Weights of a small self-supervised image encoder.
Model: 8M parameters, 32-pixel images, arch preact_resnet, norm groupnorm, activation silu, depths [2, 5, 5], widths [64, 128, 256].
Rows from block 3 of a small self-supervised image encoder, named by matrix and row number. Rows with one number belong to one channel. Each number is 128 + 32 x the weight over its row's rms, rounded and kept within 0 to 255. All counts start at 0. After the name is the row's rms in percent of the matrix's.
After each channel's rows are labels from the 100 images, of 14976, where the channel reaches its highest value: "top examples" is what is common among them; "patch colour" is the nearest of a few named colours to the mean colour under the peak. Only what is clearly more common there than usual is listed. The data: scattered letters and digits in many colours.
# convs0: first 3x3 conv (model.blocks.3.convs.0.weight, 128x128x3x3, each kernel summed), inputs 0-127
# convs1: second 3x3 conv (model.blocks.3.convs.1.weight, 128x128x3x3, transposed, each kernel summed), outputs 0-127

convs0.40 105 [155 106  82 135 183 102 136 170 113 129 170 151 149 105 136 132 128  61 123 181 101 146 134 162  96  86  87 137 172  54  97 136 162 128 132  55 138 125 104 115 125 128 152 116  93 112 171 170 140  68 118 105 159 156  97 111 113  85  90  81   0 110  71 134 123 143 126 143 131 159 192 152 148  98 155 155 152 121 170 109 147 113 107 150 116 132 125 116 122   7 133 152 180 120 111 143  82 128 120 134 144 155 167 122 107 137 138  87 122 141 117 113 130 105 139 121 156 140 128  92 117  79  87 147 153 111 161 105]
convs1.40 091 [ 73 165 103 104 102 108  93 109  33 125  83 107 123 129 125 146 110 167 146 119 119 104 147  98 127 121  93 110  85  72 157 136  94 153 138 144 116 111 193  99 104  84  79 119 167  96 175 110 134 182 151  97 131 115 140 116 125 153  84 155 145 165 134 160 106 140 145 156  97 118  75  86 143 106 111 127 147 165 121 119  79  77 156 132 119 137 113  79 145 156 128 168  99 132 111 153 125  25  65 125  81 140 135 181 156 149 156 138 138 110 127 160 152 160 124 141 158  98 150  40 100 119 213 135 147 182 156 138]
top examples: orange
patch colour: black; brown

convs0.112 100 [115 106 114 103  68 137  88  81 133 111  82  77  96 213 113 114  98 184  66  71 125  79 104 101 161 111 180 100  94 133  86 117 135 169 107 165 178 148 162 148 123 185 170 119 167 140 138 130 129 124 138 149 140 119 130 164 140 142 120 153 172 141 116  77 140 147 113 158 160 123 122 133 120 112 152 179 125 164 102 141  27 129 130 150 124 124 143 124 131 150 162 185 133 151 135 141 150 125  94 112  90 137  93 107 121 122 121 164 133 122 149 125 121 176 132 114 217 196 196 155 167 151 205 111 145 157 144 151]
convs1.112 108 [164 125 157 164 191 165 129 130 169 153  90 113 127 128 102 101 126  39 210  96 152 159 123 153 106  59 101 148 153 144 169  98 135 120 100  94 106  82 103  92 100  80  92 119  70 154 108 118 113 161 126  30 133 152  87 170 139  78 148 112  92 129 110 129  85  92 127 142  78 156 162 172 141 143  62  97 147  97  77 135 141 105  87 133 128 116 109 120 104 108 112 119 119  86 154 119 220  85 147 141 157 144 153 115 145 169 131 116 125 154 129 124  87 131 106 117  95 130  95 125  88 130  98 120  73 124 114  89]
top examples: white
patch colour: grey

convs0.33 099 [138  83  39 131 120 114 124 159 121 109 150 152 143 116  87 118 147 109  95 126 137 148 147  53 106  67 167  81 144 157 103 157 149 163  54 135 128 142 164 116 125 144 166 102 152 113 169 138 130 115 148 120  99  99 120 167 101 147 122 170  72 127 144  68 144 141 111 165 187 190 179 156 155 184 102 153  73 128  70 131 141 179 125 122 180 155 143 141 127  46 102 120 165 133 120 151  99 122 115 129  89 151 127 165 121 144 136 161 124 115 155 133 100 150 124 139 143 159 220 131 192 110  92 146 100 150 114 190]
convs1.33 089 [164 142 112 212 136 127 140 167 103 154 139 193 153  79 200 162 139 113 170  57 190 131 158 154 116 100 103 130 148 155 162 136  74  97 132  72 118 142 120  59 123  90  73 121 104  87 148 104 107 107 113 134 125 104  99  86 121 122  61  95 152 117  97 101  98  89 141 159  82 144 112 150 136 197  90 110 145 121 133 135 121 148  95 136 121 103 141 125 137 193 134 123 135 133 157 124 191   5 149 101 136 124 144 164 133 163 142 119 128  81 136 114 132  92 149 105 135 113 127 117  81 125 167 139 152 158 159 102]
top examples: orange; yellow
patch colour: brown

convs0.24 109 [ 97 153  79 129 155 145 123 144 135 118 112 125 117  45 176 171 158  98  73 118 142 137 118 165 125 133 189 141 147 149 219 105  85 114  51 121 152 129  99 121 106 164 179 160 157 110 127  88 138  86 174 162 167 168 135 152 199 130 154 181  89 138 155 188 168 189 117 107 105 126 141 152 136 110 146 151 195 141 143  94 118 128 120 132 171 115 183 123 144  74  75 144 105 102 162 173 141 130 103 117 143 155 134 187  99 184 150 166 142 118 131 149 130 105 113 105  78 101 151 121 147 124  73 126 100 119 132  90]
convs1.24 099 [134  93 153 133  98 128 139 110 116  54 131 156 111 157 138  66 108 126 197  81 157 102 127  57 120 109 144 104 113  74  80 147 129 135 101 135  32 139 153 179 175 177 146 121 151  97 204 129 165 133  86 106 145 127 113  67 130 122 132 110 115  93 149 138 169 132  95 124  95 126 143 136 119 123 109  84 115  91 109 217 138  84 131 135 133 111 100 170 146 139 156 108 127 123  84 100  66 156 117 110 105  65  97  82 146  88 135 130  57 166  99  73 115 149 133 100 116 167 183 146  97 128 118  96 135 143 132 133]
top examples: count: one
patch colour: grey

convs0.90 111 [110 117  31 142 123 107 158 122 138 103 160 146 102  83 151 137 186 121  64  80  99 135 118 140  95 125 113 116 151 123 163 107 142 152 111 105  81 108  77 117 126 112 186 137 142 134  46 102  58 108 122 114 154  93 147  98  47 131 105 137  12 133 115  83 145 114 120 135 154  91 142  87 168 160  99 127 131 136 103 163  25 116 151 108 125 176 117 164 122 160 128 175 154 150  67 128  82 117 133 168 135 128 117 147 125 142 109 120 110 108  80  99 135 129 141 164 116 105 167 121 149 112 109 168 107 109 107 144]
convs1.90 103 [ 57 128 113 143  84 143 103 114 129  88 148 110 102  89 107 155 163 139 101 124  73 100 161 125 133 108  97 131 118 144 107  55 118 138 124 123 111 153 127 112 183 159 130  96  65 160 106  98 135 200 111 132 121 137 160 117  89 128 196 123  81 140  75  94 128 105 137 126  49  92 123 106 115  97 136 113 173 161 156 177 171 123 126 113 107  80 141 105 134 176 167 152 204 110  62 117  96 101 130 105  96 153  31  91 110  87 100 136 118 181 188 123 119 137 142 110 139 102 158 138  89 160 110 123  88 125 139  82]
top examples: count: one
patch colour: grey

convs0.11 100 [157 181 163 123 142 171 172 155 104  77 207 171 164 211 143 176 127  69 132 162 116 135 114 141  97 108 150 123 104  47 113 204 117 174  89  84  78  98 144 131  97 156 118 128 155 111 169 117 144  93 144 135 188 153 123 145 165 144 156 145 129 124 149 184 123 135 108  81  41  87 173  82 113 165 112 134 106  95 122 124 164 141 134 148 111 159 143 146 138  94 102 147  96  68 109 158 145 107 117 125 159 121 134 102 115 158 176 144 168 128 177 147 143  91 104 109 116 120 149 172 141 127 131  77 121 151 171 135]
convs1.11 123 [ 72 187  42 100 121 123  98 116  92 151  34 121  79  38 121  97 145 158  53  75 109  88 112 107 127 146 124 148 117 160  94  61 125  79 166 148 151 100 129  92 117 125 129 132 147 140 101 145 138  95 130 139  86 149 148 134 106 103 117 137 155 101 121 116 164 114 149 175 162 147 108 144 131  45 155 121 104 141 151 144  79  79 172 128 152 108 149  92 164  85 149 106 116 107 147 131  55 146 127 143 124 163 100 147 100  72  86 107 102 128 129 124 128 116 156 104 148 116 117 149  74 132 124 125 142 203 110 158]
top examples: count: one
patch colour: pink; grey

convs0.59 100 [123 103 101 125 123 200 158 104 127 133 115 143 115  93 161 126 130  94 134 139 125 175 147 119 103 123  74 185 130 107 109 131 125  91 105 171 194 179 142  82 142 110 153 172  78 164 120  93  81  96 152 129  70 141 129 105 132 161 167 126 122  97  76 127 121 116 140 116 197 135 126 136 100 188 163 170  94 111 127 108  93 154 130 126 137 141 137 114 138 176 110 188 141 124  88 198 189  84 104 131 191 153 101  90  99 134 111 124 212 156 144 187 133 130  94  95  83 135 101 138 140 174  76  88 182 165 159 106]
convs1.59 079 [126 109 145 128 114 134 128 175 104 110 116 141 128 222 100 116  74 134 136 179 151 123  98 167 178  77 147  54  89 140 170 159 138 143 179 126 132  71 110 105 155  85  91 111 156  67 143  96 121 114 132 136 165  93 161 178 127 105 117 131  68 111 142 120 169  99  90 149  66 125 125 161 143  81 140  93 110 145 157 143 130 106  83 144 111  92 120 159  95  71 146  42 134 113  92 143 128  87 114  93 119 103 159 136 145  53  88  91 104  94 121 142 126 202 133 170 130 146 126 126  94 112 133 140 125  97  76  87]
top examples: white
patch colour: brown; grey

convs0.99 116 [131 152  89 152 176 150 163 125 112 139 126 133 118 229 150 102  87 134 155 128 132 127 121 120 135 121  93 136  97 119 120 125 148 211 128  92  64 100 142 133 154 162 126  96  79 131 157 128 162 115  89 148  91  92  96 118  59 121  90 113  95 101  89  90 125 109  63 129  97 111 164 157 101 176  56  88  75 153  86 119  94 153 140  89 119 141 215 157 157 135  86 163 203 104  67 141 119 151  93 142 109 141 125 108 142 166 121 145 122 127 131 111 138  95 156  89 100  56 112  84 112 114 130 134 135  94  90 142]
convs1.99 098 [168 159 152 116 108 105 164 175 175 117 155 133 136 133 161 161 141 127 156 119 147 127 143 192 102 160 138 147 130 159 134 146 151  92 129 106 111 165 122 120 151  79  74 156 138 121 147  91 153 211 165  57 140 119 142 183  87 114 148 101 141 128 134 109  99 128 155  77 174 146  92 183 117 132 162 177 157 104 213  63  96 124 122  90 129 135 105  87 111 154 122  83 108 182 110 157 173 189 113 199 163 171 171 136 125 154 176 129 112 172 163 141  84 121  98  90 154 101 103 170 164 116 144 137 155  87 110 141]
top examples: brown; black; purple
patch colour: pink; grey

convs0.56 128 [155  55 170 147 151  21 105 141 144 147 128 157 149 181  70 109 136 121 193 149 110 170 120  75  95  75 201 151 166 221 172 159  89 123  73 144  69 100 149 101 122 179 162 159 138  77 128 113 124 116 108 129 139 120 101  73 154 133 114 124 125 131 158 121 125 128 127  58 124 105 104 147 124 114 138 111 183  83 133 106 139 117  97 138 135 125  96 145 133 108 132 170 109 159 157 148  83 144  93 111 192 120 136  73 121 114 152 148 107 158 150 149  83 139 112  86  92  87 133 115 138 131 126 112 133 179 137 124]
convs1.56 110 [142 103 187 146  96 118 100 132 158 160 119 108 185 206 154  88 134 210 202 184 127 129 151 122 120 108 206 131 134 168 174 125 124 147 135 150 114 174 144 159 115 189 162 130  99 114 141 126 181 105 115 215 106 165  98 128 120 144 180  89 106 118  98 146 144 138 169 148 124 126 136  86  92 148 150 117 139 134 141 218 145 112 149 120 118 177 129 119 149 112 122 148 133 113 147 170 119 163 122  98  85 132 192 138  84 116 123  73 117 183 151  99  75 140 119 123 131 138 111 181 123  99  80  94 124 153 172 136]
top examples: orange
patch colour: black

convs0.117 115 [149 206 102 124 128 181 136 159 119 118  85 171 122  90 203 160 124 112 154 160 136 130 166 122 116 147 120 164 129 111 148 183  96 136  93  98  92 106 127 152 122 119 132  80  81 143 129 147 147  99 118 186 118 107 174 119 150 114 112 135 119  85 164 161 132 148 100 148 179 153 117 124 153 177 178 122 138 161  89 180  89  96 200 167 137 150 134 152 121 198  91 156  75 174 119 107 117 170 139 166 166 130 147 106 116 121 143 112 128 150  79  75 126 121  89 159 151  92  75 115  82  43 166 130 145 192 167 107]
convs1.117 071 [122  51 146 160 136 109 106 101  54  46  97 140  89 162 108 160 105 173 126 134 157 123 103 134 148 114  80 109 159  55 118 120 136 138 139 136 162 123 144 118 192 155 145 197 169 125 137 175 103 158 140  92 121  82 113 120 108 120 112 116 139 153  91 100 111 148 133 125  80 114 139 130 104  37  80 145 151 116 132  96 127  98  93 128  86 100 125  98 117  80 134 142 130 122 113  83 162  51 119 128  75 175  82  76 110  76 140 141 121 176 177 115 144  63 154 131 150 148 129 155 128 122 115  89 102  66 104 133]
top examples: count: one
patch colour: pink

convs0.43 106 [ 90 108  93 126 160 167 124 169 151 107 193 201 152 123 112 103 162  51 139 189 142 114 122 134 104 127 100 109 135 143 201 146 115 135  60  87 127  98  98 150 119 114 156 157 132 116 147 107 159 134 155 154 171 137 110 197 117 115 112 151  40 179 168 137 111 132 101 152 118 131 161 104 116 123  50 148 104  99 122 118 173 147 104  88 154  99 115 167 108  79  66 100 151 113 151 167 100 173 139 118 135 136 140 175 132 147 136 103 103 143  74 146 144 111 103 168  79  94 155 110  82  85  65 139  83 125 115 101]
convs1.43 077 [126 120 110 132 162  85 122 150 112 128 111 147 106  90 127 125 159 138  65 158 156 123 118 146 137 154 140 149 160 169 111 133 150 132 110  82 145 135 184  62 152 151 104 169 165 133 226 155  81  83 163 157  83 123 156  56 111 149  90 136 238 105 140 144  81 137 117 167 139 169  84 154 126 139 143 112 109 147  92 165  95 109 185 140 158 179 143 124 149 199 162 134 123 111 113 117  61 134 115  97 103 131 148 145 130 130 139 166 121 118 169 164 131 151 127 160 151 128 119  98 140 143 237 157 121 141 163 129]
top examples: brown; purple; black; the character O
patch colour: grey

convs0.123 131 [150  91 195 149 108  48 129 143 150 170 160 158 128 152  83 121 139  62 183 152 128 139 119  96 127 127 233 105 126 231 114 108  80 111  81 130  69 127  96  93 138 240 159 149 117  86 149  90 135 112 125 122 106 109 112  95 144 153 101 102 146 101 101 157  99 139 124 113 140 124  89 138  96 136 120  85 137 151 141 108 127 141  95 106 125 140  86 132 118  88 213 162 110 132 142 117  83 117 147 110 127 134 138 189 114 137  96 110 114 124 119 131 168 154 115  96 146 150 171 124 137 108 183 137 112 173 120 145]
convs1.123 131 [223 133 168 140 137 116 123 156 158 192 141 173 123 148 168 100 155  70 131 142 139 145 130  74 108 121  99 173 141 165 154 153  82 112 154 105 152 133 169 175  88 253 122 126 124 117 155 127 120 148 119 189 125 139 130 152  95 116 149  77  99 112 131 124  77 142 117 161 115 120 110 108 179 151 134 154 182 158 146 185 150 144 106 172 144 133 165 122 156 139 159 126 129 132 167 148 164 154  68 116 114 134 152 192 122  94  87  89 148 133 165  94  84 138  79 121 137  71 102 120 126  98 116  88  75 131 109  86]
top examples: orange; yellow; pink; white
patch colour: black

convs0.65 075 [ 75  83 106  97 120  80 116 134 145 148   0  90 127 201 121  82 162 135 109 127 119 112 168 129 190 144 118 115 101 113 128  74 152 133  96  88  79 138 164  83 189 167 142 151 135 130 123 152 101 113  98 155 126 132  82 104  21 116  92 127 113 105 153  56 131 189 145 146 128 152 129 133 133 119 147  70  93  91 113 156 120 154 150 117 130 106 131 138 113 104  95 117 193 105  86 115 119 111 144 124  87 133 118 130 124 116 134 144 160 128 193 125 136 124 148  93 142  41 117 135 109 122 112 136 119  99 111 100]
convs1.65 112 [179 109 166 202  56 137 143 138 121 119 206  87 115  13 101  95 139 154 110 172 129 194 130 104 139 104  37 103 128 130 125 133  97 137 152 123 126 132  92 139 128  94  82  70 116 114  80 135 131 140 173  77 153 100 113 154 159 159 110 114 115 101 128 120  68 138 109 137 154 103 111 108  77 118 154 123 129 109  19 141  88  90 108 122 103 130 140  99  82 120 119 124  94 145  59 146 104 122  98 132 136 139 146 101 141  90 140 146 109  88 127 166  86 167 123 147 129 157 122 129 146 126 116 129 147 147 114 173]
top examples: count: one
patch colour: pink

convs0.106 077 [137  99  84 148 181 109 116 152  80 132 149  97 123 173  77 114 170 145 102  98 139  91 156 130 143 102 159 147 127 114 117 119 104  69  71 145  99 113 139 113 144 109 135  74 124 114 139 122 132  75  93 101 113  81 113 105  70 110 140 109 103 101 100 140 135  74  64  95 116 102 112  75 117 153 157  52  97 131 119 119 132  88 120  84 142 161 183 108 114 113  80  84  86 140  81 106  70 143 156  95 156  93  90  83 114 117 120 211 134 147 103 129  80  78  93 146 136 103  72  44 125 149 130 151 178 105 128 160]
convs1.106 106 [166 146 161  84 135 171 146 118 166 103 140 119 193 150 133 117 117 139 166 143 139 196 106 161 122 157 157 127 143 166 154 129 124 152 134  98  76 118 120  84 196 119 143 163 117 125 147 137 163 138 123  89 158  78 108 122 148  99  65 153 157 165 137 144 179 125 102  64  65 145 147 135 147 129  68 173 120 120 128 115 137 143 137  86 191 147 151 131 121 179  88 175 158  98 154 169  70 215 113 146 207 146 116 129  90 174 168 108  90 186 126 108 131 111 157 118  67 145 156  69 129 110 120 136 157 141 134 119]
top examples: blue
patch colour: grey

convs0.25 114 [116 160 146 143 172 131 101 135  51 125 132 101 125 129 153 149  91 117 132 158 111 169 121 170 124  91  57 125 145 119  80 108 118 158 171 117 111 111 172 101 103  74 111 116 134 111 184 157 138  78  99  70 146 155 162  86  98 117 113 130 143  56  79 132 213 115 157 122 103 126 182 112 132 114 118  75 129 101 118  96 196 171 131 160 141 153  93 121 160 135 103 135 156 119 124 139 179  84 169 125  82  36 166 159 148 149 133  70 143 139  89 176 128 122 108 138 163 118 129 155  71  86  92 123 127 153  87 109]
convs1.25 104 [146  99 175 138 129 104 155 160 113 138 155 134 113 169 130 187 122  94 234 142 116  87  63 140 105 158 180 151 105  98 144 185 146 164  92 142  91 173 151 171 143 123 136 123 145 208 192 138 113 222 148 138 125 147 114  99 118 140 126 125 133 170 134 124 103 103  89 152 136  93 130 147 124 122 137 146 132 145 139 115  98 147 108 131 139 118 114 153  87 159 125 104  99 131 105 124  11 171 140 175 125 171  66 142 148 200 168 130 150 119  99 109 152  75 151 136 137 146  99 124 137 131 164 142 154  93 168 151]
top examples: blue
patch colour: grey

convs0.125 078 [141 129 139 128 123 234 116 127 126 123 110 157 105 120 129 151 122 167 202 120 176 138 119 159 115 152  79 175 145 132 116 139 164 185 150 107 200 137  87 133 155  97 171 125 122 158 119 102 129  73 137 171  91 112 124 142 149 158 126  96 106 125 123 119  77 155 143 153 147  89  91 121 102 218 121 110 123 130 144 116 137 149 172 107 153 169 151 143 132 239 108 157 149 116 107 151  96 128 132 187 130 146 136  10 174 119 129 102 158 150  99 193 163  98 104 108 112 128 129 125 122 135  93 121 112 121 105 168]
convs1.125 079 [149  99 145  60 133  96 141 143 116 121  98  84 155 154 127 140 126 115  68 113  71 135  43 133 132 100 138 135 110 138 103 149 143 124 123  74 119  43 137 134 172  30  96 134 156 162  95 163 136 138 102  67 139  90 140 121 105 130  81 179 155 158 126 115 134 124 112 134  51 115 165 163 149  94 101 114  93 139 131  83 133  86  78 121  90 105 116  85  96  88  80 126 116 136 135  97  52  70 137 115 143 152  76 115 136  85  61 164 129 114 116 153 126 125 130 126 139 101 108 156 120 127 187 143  83  97 100 105]
top examples: count: one
patch colour: pink

convs0.57 203 [ 90  86 255 117 152 119 152 100  70 125 115 127 107 127  85  90 119 121 120 137 130 140 126 131 128 124 161 138 135 118 136 104 136 120  87 145 123 139 162 162 142 139 108 129 124 141 139 113 132 148 120 148 104 138  98 130 133 152 198 119 161 113 135 121 117 129 126 134 145 128 100 136 116 110 131 102 138 123 174 154 135 145  82 132 124 129 121 126 122 148 115  89 138 145 152 150 191 155 113 122 137 114 125  76 105 130 135 124 128 140 176 123 132 133 126 104 112 112  59  99 108 149 106 100 124  98 125 122]
convs1.57 147 [123 180 184 129 151 165 141 133 160  90 123 123  80  71 130 144 146  91   0  26 101  81 121 115 119 124 177 124  82  98  73  33 113 128 105 134 137 135 134 171 118 133 142  71 135  94 167 123 135 112 109 118 125 128 168 101 116 135 145 119 134 126 134 128 134 122 132 125 141 133 165 116 131 144 223 110 109 128 118 104 126 165 124 127 150 137 167 162 132 111 158 139 126 145 110 125 131 136 126  95  70 115  81 115 168  99 123 135  94 126 105 161 131 139 140 116 150 124 145 200 119 174 118 118 112 151 162 142]
top examples: count: one
patch colour: brown

convs0.21 089 [149 151  98 113 119 174 119 119 123  99 144 135 123  74 155 157 121 141  47 105 139 109 127  97 153 169 175 128 147 161 144 178 143 142 216 148 196 151 143 125 136 171 154 126 180 129 151  84 115  99  99 132  76  96 125 116 148 158 133 123 101  58 115  90 119 139 126 129 119 132 134 106  86 161 121 136  90 126  91 166  97 147 201 124 126 153 146 121 145 169 126 105 153 170 118  87  95  93 119 107  91 180 167 107 139  69 114 175 120 132 126 119 119 139 151  72 153 133 194 151 132  90 251 100 102 111 102 169]
convs1.21 086 [159 122 181 170 136 181 106  68 158 113 105 104 146 128 127 137 145  24 229 141  94 160 124 170 118  79 150 165 116 154 108 157  95  96  93  99 110 101 103 130 170  94 123 113  89 157 122 118 151 180 133  67 170 145 122 171  70 117 149 118  90 161 138  83  84 126 113  92 146 122 129 140 172  97  88 147 198  80 101 125 185 147  41 130 122 109  97  58 123 152 113 144 111 145 125 105 150 164 145 147 117 117  80 115 115 139 121 124 149 173 112 135 120  92 117 120 122 131 100 107 113 163  66 123 140 136 122 136]
top examples: the character S
patch colour: grey

convs0.36 086 [120 134  77 136 120  68 120 150 148 142 139 128 112  99 125 135 119  27  73  89  94  94 136  88  68  54  90 109 119 171 152 137  92 152 164 120 126 136 149 144 121 110 104 178 118 135 123  97 155 106 109 133 121 134 111  93 165 131  83 102 121 123 121 218 114 153  91 137  92 124  97 104 136 112  54  89 233 131  92 135 129 115  60 141 123 123  82 140  84  61 149 112 119 101 132 176 127 120 127 140 105 109 158 166 150 137 162 158  77  99  70 134 112 122 133  94  95 110 152 140 141  93  82 124 163 170 153 134]
convs1.36 146 [151 101 103 120  81 156 139 130 107  31 102 158 118 153 137 152 118 120 206 135 165 107 127 116  38 160 141 131 149 107  89 171 121 134 147 138 129 125 123 153 163 145 148  88 157 164 108 157 124 149 119  95 142 152 155  96 125 149  88 132 147 124 133 100 118 157 178 146 174 120 125  86 102 125 132 165  61 134 126 130 142  75 129 142 111 127 105 177 176 192  74 167 159 193 138 114  95 121 151 113 124 123 110  53 151  56 168  89  75 165 157  86  75 120 107 114 105 131 144  98 125  72 171 132  61 105 133 128]
top examples: orange; pink; white; yellow
patch colour: brown